Rows from block 11 of the audio encoder, named by matrix and row number. Each number is 128 + 24 x the weight over the matrix's rms, rounded and kept within 0 to 255. All counts start at 0.
# convs2: project pointwise conv (encoder.blocks.11.convs.2.weight, 288x576x1), inputs 116-231
convs2.94 [ 73 123 148 150 121  99 104 117 107 136  75  91 165 110 157 139 143 140 126 110 172 154  77 162 110  99 123 135 159 150 125  98  90 109  96  84  86  90  93 148 138 127 130 144 119 107 114 102 135  94 112 105 110 120 123 168 113 134 144 110  89 125 154 117 141  95 138 131 152 160 136 100 143 123 150 147 148 127 108 142 122 116 150 144 120 155  71 153 139 123 159 100 111  89 136 126 120 113 131  88 139 132 115 151 129 136 126 153 124 142 116 148  92 121 166 113]
convs2.95 [114 124 123 122 163 129 153 165 128 108  88 134 140 152 144 132 134 119 141 184 143 119 137 103 115  78 123 150 120 104 142 157 134 142 135 107 143 120 136 135 110 119 131  95 137 135 119 137  98 120 130 117 144 116 171  89 124 119 126 143 140 117  84 110 104 127 142 115 121  68 124 154 105 117 130 130 138 194 157 112  58 192 165 123 105  96 110 105 136 113  93 128 129 141 140  93 137 142 129 118 143 143  99 107  59 137 134  78  71 152 124 119 159 118  90 145]
convs2.96 [106 135 153 111 124 102 107 140 138 122 162 140 115 121 136 143  66 136 143 149 131 123 115 101 148 144 116 122 157 152  99 133 144 116 123 117 123 118 136 122 154 123 171 131 108 143 136  96 138 148 110 132 158 112 105 159 163 134 121 150  91 172  98 141 124 109 131  93 118 166 118 136  82 109 149  96 106 117 185 112 143 130 102 143 139 144 112 114  90 117 122 145 118 114 166 164 111 122 170 136 112 135 122 143 154 128  99 110 149 109 112 132 136 109 139 125]
convs2.97 [112 147 130 167 155 143 143 165 134 143 152  96 123 140  99 151 151 112 138 153 131 143 147 143 104 153 150  91 116 127 103 101  89 122 125 138 156 110 148 137 135 112 132 122 110 135 103 127 110 140 114 129 109 100 103 119 142  98 120 157 144  94 142  55 169 146 106 158 122 128 126 141 102 126 108 138 161 150 120 145 157 113 118 108  99  80 120 141 136 151 124 119 114 105  70  92 150 112 145  48 139 122 163 157 123 138  98 122 131 148 157 104  99 126 137 118]
convs2.98 [ 72 126 129 117 134 113 107 144  74 132 120 154  76 137 175 171 131  98 144 125 134 123 123 132  82 138 150  88  96  97 143  81 129 104 106 181 149 120 175  94 119 132 148 105  98 133 119 122 108 161 107  78 126 129 125 102 103 147 148 132 189 142  89 130 159 119 120 122 125  87 118 108  37 116 130 160 130 161 121 158  80 164 183 101 192  89 105 149 118 116 138 176 161 123  85  94 128 139 141 126 152 152 160  94 118 179 103 143  66 125 116 140 118 161 114 131]
convs2.99 [138 151 116 122 116 190 168 142 130 106 168 119 140 174 127 142 119 130 145 109 138 118 182 131 168 102 136 139 121 157 118 137 130 170 139 112  72  97  73 131 108 142 108 173 123 149 146 159 167 150 140 107  99 145 110 152 121 134 144 112 170 144 157 160 117  89 153 108 161 140 136 149 157 152 141  90 111 135 159 172 100 121 127 140 107 101  92 174 139 121 116 133 153 122 142 179 124 134 129 157 146 133 138 137 151  70 104 101 119 123 136 120 148 147 108 139]
convs2.100 [140 136 131 113 125 140 141  92 108 137 176 177 150 106 100 104 133 149 127 118 169 139 143 106  96 175 102 116 108 148 111 135 158 118 118 126  82 150 111 105 132 155 117 152 128 152 122 101 121 140 146 164 140 117 134 117  83 183 162 113 118 112 131 121  94 119 141 122 150 139 100 122 125 113 165 151 112 128 127 142 124 117 153 125 128 122 150 110 148 135 164 120 188  88 135 137 123 115 122 150 151 102 141  73 174 118 139 137 127 121  93 139 124 166 132 144]
convs2.101 [127 149 155 189  76 115 107  95 104 133 138 129  59 140 112 119  95 152  94 125 138 149 143 128 119 142 107 152 121  82 121 105 130 124 142 144 124 132  89  91 136 118 135 141 125  82  87 124 169 129 108 126 132 140 140 142 189 113 105 139 147 114  86  62 125 123 144 142 105 136 131 140 132 108 126 150 157 139 147 114 110 143 163 113 146 123 127  43 145 132 128  98 107 192 103 133 152 111 143 123 134  85 144 117 153 149 123 145 150 128 118 104 170 130 188 154]
convs2.102 [135  98 156 124 171 133  96 141 139  95 124 107 168  86 104 155 166 143 126  98 156 116 155 118 103 127 150 161 156 144 136 152 137 150 135 131  98 105 120 160 131 152  70 131 144 107 116 105  79 127 118 152 143 139  99 130  70 159 129 151 130  76 113 138 140 151 131 130 133 103 144 154 152 174 117  98 145 127 126 167 111 133 172 146 136  96 128 119 153 143 130 135 142 140 162  93 132 145 130 119 151 165 136 132 155 124 108 124 124 154 116 134 152 127 113 136]
convs2.103 [110 109 112 153 142 121 135 148 125 117  88 100 105 116 116 102 139 166 132 130 132 118 124 162  96 151  89 154 160 135 100 105 147 112 152 141  86 127 121 163 143 109 128 163 139 142 162  99 112  80 108 142 129 150 131 149 162  88 114 110 146 134 117 102 153 111 128 137 123 131 113 102 161 168 151 103  66 123 144  97 161 127 114 124 155 152 157 127 130 105  87  88 103 141  71 114 141 140 147 133 131 152 104 123 102  84 173 137 174 122 118 150 114 121 114 150]
convs2.104 [125 129 126 172 139 171 168 151 104 155 185 123 112 118 124 158 154 161 149 127 135 121 125 132 156 144 125 117 123 146 129 118 113 102  97 132 155  79 150 141 156 118 153 130 104 131 117 136 147 161 116 106 148 137 115 133 120 143  98 154 139 157 187 164 129 137  69 136 132 115 118 129 151 114 130 164 138  78 111 163 124 148 151  91 155 127 139 124 122 149 161 111 154  78 121 135  77 124 108 178 120  88 156  89 139  92 125 139  94 135 128 144 130 141 126 159]
convs2.105 [150 126 120 114 104 158 124  98 125 148 100 128 104 111 152 103 137 172 116 116 135 110 145 150 102 151 169 136  87 138 128 124 137 101 146 128 114 161 132 138 115 169 104 164 110 131 157 105 126  79 168 144 138 152 128  66 152  96 126 168  92 142 100 116 137 145 151  85 138  91  96 121 134 125 173 114 153 134 130 149 161 121 132  94 144 128 150  95 133 169 137 149 119 144  92 111 124 175  98 150 103 124 141 153 101 154 137 162 151 123 118 128  96 109 116 116]
convs2.106 [142  93 110  92 129 111 126 114 145 107 102 109 130 108 152 113 104 116 152 119 103 135 106 121 107 104 122 101  77 142 130  92 142 106 106 135 149 148 144 112 148 157 141 122 109 135 112 112  92 144 116 152 136 122 122 142  99 117 172 127  99 112  85 131 154 125 151 140 108 101 138  85 109 117 148 120 119 112 144 133 120 148 145 107 118 101 115 133 125  96 124 130 146 156 111 117 101 136 149 134 145 103 151 128 123 172  95 121 146 127 161 154 107 125 150 132]